Rows from block 2 of a small self-supervised image encoder, named by matrix and row number. Rows with one number belong to one channel. Each number is 500 + 40 x the weight over its row's rms, rounded and kept within 0 to 999. All counts start at 0. Numbers have three digits each.
Before each channel's rows are labels from the 100 images, of 14976, where the channel reaches its highest value: "patch colour" is the nearest of a few named colours to the mean colour under the peak; "top examples" is what is common among them. Only what is clearly more common there than usual is listed. The data: made-up road signs on poles.
# convs0: first 3x3 conv (model.blocks.2.convs.0.weight, 160x160x3x3, each kernel summed), inputs 80-159
# convs1: second 3x3 conv (model.blocks.2.convs.1.weight, 160x160x3x3, transposed, each kernel summed), outputs 80-159

patch colour: black
top examples: triangle sign; black face
convs0.75:555511493500539552572492465487452486517542542442545533492513562465483536557494525441519505504509463475533464537388544538508438539423467449484493500488455474518518503534500505455567488472463537523479504493473486528482526476531528501511517531
convs1.75:522519463443540479476548540544519472431516514471461514522439493583516567530506498444515501483481472500495459540491555459495512593481464385497500535536547461532512541465521519491516505514481521436471531512554424453459463523512516493437534544

patch colour: white; pink
top examples: triangle sign; heart
convs0.141:450556504542497440506573442467525484475507531461517477510432452507464495470486459468474523479542521468511502481459504444482490472538466491502477497466479477495416474418490514509548444545428517509456474480571493477481541528532497556574424513
convs1.141:616558519456521532514555492527539546513567470501582550463564496546586514469498585547546530529494498512543520535576537533447522437481479501489498533500480416440500464496414527470450470468419491468498525473546468519444435451462511493543496496

patch colour: green
top examples: green face; teal face
convs0.61:481520568473533499499505372452533457527455502527510484425519512510530445496482532518459544543551511435510522495565474576511556515475483459510474460468431480487438489459479528478459482447449456475510474509501511470535457445474481449510507504
convs1.61:492481577435457497441504589521442524429479429467513564536526475517538567539363507480533422501442409545554566531462489474411450495464499543465520525498512471479461461487482600526461520452458511472533499470527500517498458550496526458500519454

patch colour: green
top examples: struck through
convs0.9:506491479467441540507476432465522492512494536533561448483485370523501505510451503489485486584542484430527578476585446489474581501474482487471464494469448448445497493540466480509453613490470456514491495481505499523569446445468447488510427484
convs1.9:462461545487569555484493580481497518498559453591507606552509435479526545565401515443541487497521432544478629553470524503487525518488553506469482444525549563513486524499554555500477435474487449495539430481515513505513489554520551497510551490

patch colour: black
top examples: struck through
convs0.54:486514524456549591455518526596521475467495504445463456494483549550519411501436471539526469513458451489499497474521519510486475543489476485467454512531558431456492486533446431513486560532543506476428466490460538491498470492454534490440488526
convs1.54:552526442564492492545548470434483481527505526466518555507530440440493597500529461538526512523571462478531514469461464498478472427524539512457472467456506519582514524499526519465504427534555591524494547491518453435532515455504523489554431498

patch colour: black
top examples: triangle sign; white face
convs0.89:569468458500582560521489612591495561504524550514600565522503480500545589507530530535524487524549357519506487512475527528517496487495420455526509485546434566518498479454492478498478459432475477500478494553514465527475512456497509420488608460
convs1.89:488563514470463510423537429447489483470479464591446424401536668507466422521507472481505519542480724452517386436572466458468445500471468479496478497430384502476481488507495537524472508493504465502501478485509487516508529536493516502506503481

patch colour: white; pink
top examples: triangle sign; heart; drop
convs0.32:471524478461522445473486525387557482462474505546510484473498492523579583514513473495492464518468446440524523438456444443495516510488438519521518466530525493511489497557504488488556472538498579522500471571518396559470515471503401503465528532
convs1.32:546531533545455531508574500551487561502522461488490489493490479492473512483529518503474496494533483441607463498542573534473593473459466453539486623501550510451425511516504487502419540522467475455523529463464542446461484443440532457493522461

patch colour: black
top examples: black face; circle sign
convs0.110:500480459482527485541475482492453487493472496508469437506495496507509504414499391561503500417515424504513513445577427501492455512478535406440513505514515479489507478518494475442482427462564589466525488449501517429487503495539491567540540458
convs1.110:446449455475471501518494540479463426497454455487478518454435598464377537439412505376513487515489518440533434530467434536515470426547506502462436474484461430508496557479540567547527547500453513492517513498502493525513490524553476455410533530